Weights of a small sound classifier: arch transformer.
Rows from block 3, named by matrix and row number. Rows with one number belong to one neuron. Each number is 200 + 20 x the weight over its row's rms, rounded and kept within 0 to 999. All counts start at 0. After the name is the row's rms in percent of the matrix's.
# fc1: MLP up (model.blocks.3.mlp.fc1.weight, 576x192), inputs 96-191
# fc2: MLP down (model.blocks.3.mlp.fc2.weight, 192x576, transposed), outputs 96-191
fc1.146,113,186,192,190,180,193,207,168,211,208,194,186,193,167,247,230,181,232,236,183,217,196,200,198,201,204,211,175,221,198,217,239,219,194,182,222,200,222,200,178,193,186,196,176,203,226,195,221,223,182,209,181,217,220,200,226,248,196,160,201,221,206,206,162,179,216,221,227,231,219,249,173,228,180,201,199,211,199,211,196,226,235,200,155,177,180,189,216,175,244,174,228,177,190,238,212,202
fc1.147,088,209,214,201,202,188,214,187,213,187,204,207,205,147,225,208,141,198,187,166,203,217,201,225,201,210,216,155,227,201,203,224,212,210,202,203,223,227,192,199,177,185,201,186,186,210,200,209,207,167,210,211,223,232,230,230,214,182,186,217,168,200,198,190,192,189,242,218,200,188,228,160,221,187,203,202,233,192,220,193,172,263,220,196,189,183,190,214,196,195,187,185,204,187,219,232,181
fc1.149,095,211,203,193,228,207,207,179,205,201,223,190,194,171,194,222,149,204,211,151,189,186,205,201,225,199,185,154,227,192,201,203,220,210,204,211,213,226,197,219,183,176,239,192,199,218,222,230,203,174,206,203,209,197,207,217,208,187,183,209,189,190,197,181,200,182,207,221,187,187,210,171,238,193,193,192,228,221,206,181,193,225,228,193,189,200,180,239,215,202,185,191,205,176,208,214,205
fc1.150,098,203,189,192,215,182,217,203,199,175,191,181,200,195,186,220,136,215,201,159,200,186,208,204,232,185,181,155,225,193,193,179,251,201,221,222,217,220,193,194,198,193,242,176,201,234,213,253,207,198,229,195,234,188,207,210,192,190,193,176,211,221,170,187,169,172,203,224,165,204,239,189,255,201,184,226,214,202,200,168,204,210,213,161,181,202,205,216,202,191,203,229,201,178,239,201,214
fc1.151,094,216,186,169,205,191,186,175,200,194,198,181,184,160,213,214,144,198,230,169,195,210,183,198,224,221,206,168,207,211,187,202,209,184,182,205,195,214,186,197,180,222,224,199,191,181,195,225,197,186,218,206,225,209,187,225,218,186,156,215,200,205,193,183,190,164,237,209,214,204,228,189,260,193,193,192,219,185,181,187,184,227,225,182,191,215,208,231,214,210,191,203,213,198,250,235,209
fc1.152,132,189,170,192,186,188,210,203,201,172,197,210,220,143,242,211,188,206,199,209,237,230,202,214,190,224,209,192,207,190,207,264,215,214,195,221,217,232,190,183,214,209,184,166,181,204,188,203,200,176,208,181,222,222,235,200,228,198,189,197,211,207,188,190,171,180,238,192,218,207,210,190,198,176,197,174,199,191,231,204,204,252,200,163,167,191,179,205,181,222,181,193,176,195,225,203,164
fc1.154,086,189,186,169,196,212,209,174,231,194,219,182,201,158,223,219,153,203,208,167,200,188,192,196,189,215,204,175,250,210,202,224,209,204,182,198,189,212,191,218,180,175,208,170,186,194,206,213,210,162,207,222,223,204,209,232,228,179,154,208,192,205,193,165,221,194,248,210,234,191,219,187,213,189,208,187,206,190,203,195,188,240,208,208,195,207,189,234,200,230,174,167,207,201,217,229,185
fc1.155,092,197,200,204,214,214,199,181,220,200,220,164,206,167,224,235,126,225,240,140,202,171,202,199,217,207,197,140,243,186,211,214,220,206,176,199,203,214,193,221,181,165,193,178,170,217,211,229,216,177,210,204,233,181,202,212,195,184,178,198,203,197,199,175,209,218,216,204,189,191,235,176,218,189,217,203,220,205,213,181,204,226,221,198,202,208,191,234,202,228,186,207,200,194,225,220,206
fc1.156,082,205,185,186,214,202,220,165,200,204,218,165,191,171,206,217,137,223,202,142,191,201,195,213,232,207,186,148,245,201,206,211,231,200,205,222,214,236,184,193,199,191,227,160,194,213,210,226,228,177,215,204,207,197,198,235,221,185,178,207,200,200,183,176,189,203,215,216,210,199,232,182,234,190,207,214,221,208,203,193,209,209,198,185,188,202,181,238,210,227,169,203,205,213,235,220,233
fc1.157,104,183,204,193,198,203,196,204,190,205,217,170,161,183,205,234,181,225,236,170,196,168,182,175,210,203,182,183,217,184,165,178,233,219,240,191,196,203,182,221,215,183,200,175,201,195,182,201,212,188,229,208,203,179,192,236,187,205,188,195,201,166,218,151,197,222,187,204,190,222,201,194,208,206,210,192,253,214,200,169,209,227,215,185,191,208,173,238,221,188,172,220,232,194,226,198,220
fc1.158,094,214,229,190,230,178,227,214,218,188,183,179,193,189,180,210,155,194,203,175,147,152,206,206,226,194,165,178,203,206,201,179,217,208,191,218,213,200,205,213,178,200,222,204,195,207,208,246,195,204,204,217,220,183,196,209,185,162,195,200,189,214,178,204,202,181,210,201,168,180,220,203,214,184,182,213,203,211,197,179,167,189,226,207,204,210,223,221,220,193,227,189,190,188,210,228,211
fc1.159,092,210,176,202,220,211,214,172,210,207,227,178,206,174,206,213,153,210,213,147,207,174,214,205,215,214,193,153,235,177,203,224,232,208,175,215,212,226,197,222,191,175,206,164,182,219,226,233,223,159,197,200,221,204,217,208,213,193,190,211,192,202,184,183,202,201,207,218,202,190,237,177,206,170,214,191,228,211,206,169,198,220,221,185,190,212,186,242,205,223,192,208,192,193,226,223,206
fc1.161,087,210,217,202,202,182,205,181,203,200,184,167,189,180,211,217,129,230,241,141,222,196,203,206,211,201,191,153,232,184,190,209,233,213,202,205,208,224,195,187,200,190,224,188,202,222,211,231,200,169,235,176,236,219,188,221,198,190,200,196,195,188,202,197,180,201,219,227,201,207,234,179,239,191,192,219,222,204,214,166,198,219,201,165,203,200,223,219,209,200,200,220,218,203,229,203,209
fc1.162,087,220,201,194,222,194,196,189,216,198,196,169,199,183,193,215,129,215,209,140,195,198,212,217,223,199,196,143,251,203,201,192,237,209,202,224,224,224,174,216,187,186,244,179,207,219,213,216,207,165,213,192,213,201,214,208,214,198,203,196,181,205,182,191,196,200,207,227,198,191,227,179,243,198,194,204,232,217,198,172,206,215,217,182,183,200,204,240,217,206,185,202,202,185,197,227,215
fc1.163,114,178,224,195,178,233,203,192,188,210,223,222,160,187,201,231,169,201,239,178,196,192,172,163,210,204,205,183,200,194,185,181,214,203,212,161,209,203,191,196,205,160,202,212,181,203,196,217,196,213,192,183,214,192,213,219,181,188,184,192,217,200,245,175,208,206,192,221,190,228,218,193,200,217,201,180,238,212,188,195,222,240,218,175,162,232,193,235,205,211,177,222,227,157,217,219,190
fc1.165,090,232,180,188,199,184,179,198,200,196,192,153,209,171,219,219,149,205,224,161,185,209,188,204,196,225,165,168,211,183,187,206,213,201,211,218,204,188,167,211,205,207,227,151,208,204,185,196,186,195,229,216,219,207,200,246,184,219,202,222,203,179,212,191,178,224,210,205,208,233,215,225,195,163,177,166,234,170,220,190,198,250,208,180,201,198,214,222,231,195,187,206,220,221,205,193,194
fc1.166,149,188,176,200,176,195,227,231,179,160,233,215,204,196,203,191,200,185,190,227,219,236,197,194,187,202,224,207,195,197,191,226,203,189,224,199,199,190,187,191,213,222,195,191,149,182,170,205,213,211,179,171,213,192,206,203,187,184,193,175,203,212,204,184,191,158,204,191,199,183,181,194,191,222,195,185,197,182,211,203,188,217,211,186,167,221,178,201,203,225,178,175,177,160,227,198,155
fc2.146,129,195,172,166,207,215,207,221,204,209,205,178,193,193,211,208,187,217,195,187,160,214,166,190,193,204,168,181,218,236,161,190,201,199,196,161,164,195,198,223,196,168,215,160,190,169,195,194,235,213,220,221,220,167,221,174,179,224,196,198,228,180,187,178,215,200,191,180,188,213,218,219,220,206,198,197,200,212,161,200,210,219,201,231,210,214,170,204,192,197,208,180,187,182,220,210,224
fc2.147,105,207,215,159,203,200,201,223,225,202,206,184,169,200,193,181,168,199,205,141,164,185,181,181,216,211,210,199,209,231,194,186,174,192,175,151,189,203,202,208,183,180,214,197,181,193,200,213,214,196,198,205,242,201,203,181,173,211,185,208,226,217,187,195,211,161,219,198,207,179,198,206,227,200,195,221,207,170,166,203,195,204,198,209,200,226,206,218,178,179,222,194,213,166,209,237,199
fc2.149,055,179,232,210,195,214,169,207,237,214,192,185,202,212,195,221,201,201,224,172,176,162,196,191,204,198,196,210,208,216,219,164,191,210,190,168,199,186,256,205,181,191,214,212,157,210,192,195,206,238,177,226,244,184,185,176,136,198,192,202,233,200,195,197,192,181,202,202,169,188,194,190,170,234,171,185,179,195,227,199,199,199,188,224,214,222,232,182,188,212,206,183,209,170,212,227,189
fc2.150,088,190,212,197,168,229,179,196,195,203,217,204,181,235,179,165,217,191,194,223,220,220,195,182,206,184,212,240,209,206,193,186,161,192,202,164,199,217,211,187,191,205,229,220,156,197,203,200,215,206,193,137,224,218,169,173,157,203,192,197,240,214,221,218,200,169,205,204,190,181,178,204,199,247,194,188,192,189,206,196,191,186,193,198,199,226,230,205,195,201,208,181,232,169,205,213,189
fc2.151,079,174,215,197,168,200,205,215,217,173,196,208,194,210,221,216,200,217,230,236,196,192,169,189,191,220,207,233,230,184,188,209,223,190,178,173,177,192,213,202,193,182,192,187,155,190,188,222,230,212,201,208,231,197,206,196,183,180,165,204,214,212,204,169,196,192,231,195,208,191,192,190,207,202,196,195,181,213,215,189,191,204,213,206,173,211,172,211,162,224,184,195,173,152,209,247,170
fc2.152,164,228,202,220,186,207,153,149,175,203,201,225,207,222,206,206,238,212,211,257,210,190,218,192,202,193,184,230,187,179,220,192,194,211,213,215,224,196,194,193,231,216,209,213,223,233,216,192,186,177,201,187,168,226,197,183,200,212,199,207,202,224,202,218,195,204,184,207,201,216,199,205,195,191,189,186,190,194,214,219,232,192,163,157,211,206,203,196,198,211,208,228,222,215,185,185,208
fc2.154,087,180,196,183,207,215,208,215,229,190,195,202,209,170,218,196,158,208,193,197,195,192,182,203,205,220,224,195,216,222,190,209,201,183,175,167,183,212,247,204,176,193,201,199,173,180,197,223,216,193,193,211,233,187,205,174,195,179,164,214,214,237,177,180,208,162,250,188,194,175,213,181,213,213,204,202,171,206,213,212,185,217,223,226,200,221,186,203,188,199,187,167,175,173,210,256,172
fc2.155,085,170,199,199,202,197,190,228,228,179,200,202,228,208,203,178,194,211,200,201,196,172,200,220,174,180,203,198,250,208,197,191,200,210,187,213,182,202,214,213,182,199,189,180,182,182,224,200,241,199,208,224,244,171,185,214,183,186,191,171,206,192,175,179,202,219,208,184,198,176,208,192,167,219,185,207,167,199,225,187,177,181,218,213,192,224,232,177,192,232,202,162,163,204,210,212,197
fc2.156,059,190,208,203,191,205,192,224,240,193,184,188,210,204,196,182,162,209,189,156,190,202,213,216,208,189,222,190,230,217,211,200,192,209,194,175,217,220,231,189,179,213,210,194,161,210,203,201,225,205,195,206,250,205,197,172,187,182,183,194,219,195,156,191,181,160,232,215,209,178,198,181,208,218,171,218,180,195,213,206,178,215,185,229,214,203,247,179,171,187,209,182,186,174,216,239,180
fc2.157,103,174,248,206,199,207,168,232,191,206,198,229,176,180,208,209,175,204,212,184,205,217,191,186,210,206,236,185,186,211,209,202,201,209,197,163,194,220,228,178,215,191,191,229,193,218,174,207,182,241,170,197,206,190,225,192,198,210,208,206,187,185,208,190,195,172,221,206,199,204,188,203,221,210,170,229,194,219,210,256,215,216,180,202,174,191,191,231,162,165,215,201,212,166,194,215,194
fc2.158,100,186,232,188,193,222,156,211,195,224,200,207,163,194,189,171,226,182,226,255,255,194,194,154,198,195,211,259,163,216,182,202,181,190,192,151,189,207,233,199,212,199,199,237,212,203,185,201,180,214,189,139,209,194,194,178,186,213,192,212,227,180,227,233,202,176,217,182,189,184,172,206,220,205,206,220,171,214,211,225,199,164,197,197,202,198,209,202,175,175,220,204,232,183,200,204,197
fc2.159,066,188,203,202,217,205,190,228,244,181,189,163,219,209,172,188,175,193,210,171,190,182,200,210,204,185,208,195,237,217,202,172,197,200,189,203,208,210,228,218,176,198,224,180,159,196,225,213,222,214,181,219,248,176,186,182,169,188,182,171,210,202,154,207,186,179,209,187,195,166,190,200,182,228,182,199,163,194,214,196,166,188,210,231,201,220,242,188,202,203,216,172,203,182,211,236,190
fc2.161,066,194,211,183,176,236,177,216,200,196,220,195,193,223,183,160,196,188,179,184,196,222,197,187,215,184,207,238,213,208,179,179,188,217,222,157,206,210,206,209,205,208,225,197,155,188,199,179,217,175,214,155,203,219,194,192,170,210,188,206,213,199,206,212,216,186,182,196,199,185,183,191,177,237,203,172,201,200,191,196,195,197,188,213,211,228,226,213,213,168,222,179,238,182,202,234,218
fc2.162,055,171,220,213,148,227,169,215,228,197,205,215,195,214,192,188,185,198,209,157,193,175,193,186,222,183,204,193,222,215,212,162,202,218,203,153,214,193,231,189,190,191,227,204,152,213,185,213,220,196,187,199,233,211,190,190,137,182,193,203,237,183,210,204,196,181,208,203,196,181,185,197,183,237,178,202,186,193,201,204,187,222,175,214,207,224,250,205,173,216,214,191,210,169,203,225,185
fc2.163,104,220,208,214,187,184,223,221,182,179,241,206,177,232,184,198,213,202,194,206,188,186,191,186,218,198,193,205,209,193,198,168,207,197,224,194,214,189,162,198,212,216,221,194,147,204,200,196,227,196,206,195,213,190,182,215,163,213,213,191,218,208,212,203,210,199,185,195,185,192,170,228,178,211,192,212,232,187,162,168,197,175,203,194,189,228,189,216,228,217,197,197,186,157,218,228,189
fc2.165,104,197,186,199,167,195,229,222,215,192,221,231,220,162,236,192,168,204,160,208,191,220,194,224,171,238,250,193,219,206,200,239,187,196,184,207,190,216,197,202,189,187,198,205,157,209,215,204,211,172,173,202,206,211,237,196,212,206,211,214,196,200,175,196,197,181,268,206,225,191,201,207,189,222,206,203,211,185,189,204,200,209,192,194,157,201,183,149,173,217,178,170,182,185,203,238,160
fc2.166,187,184,190,250,154,214,178,178,174,190,198,223,202,189,239,204,231,207,200,284,225,213,230,200,214,186,193,210,191,155,224,229,220,218,223,206,228,198,196,166,219,235,176,187,201,227,175,209,196,184,225,167,179,213,206,197,188,167,203,182,191,182,201,182,176,212,201,205,182,208,190,169,205,214,183,205,187,220,228,187,217,224,187,186,207,189,187,186,203,217,175,232,188,199,212,187,202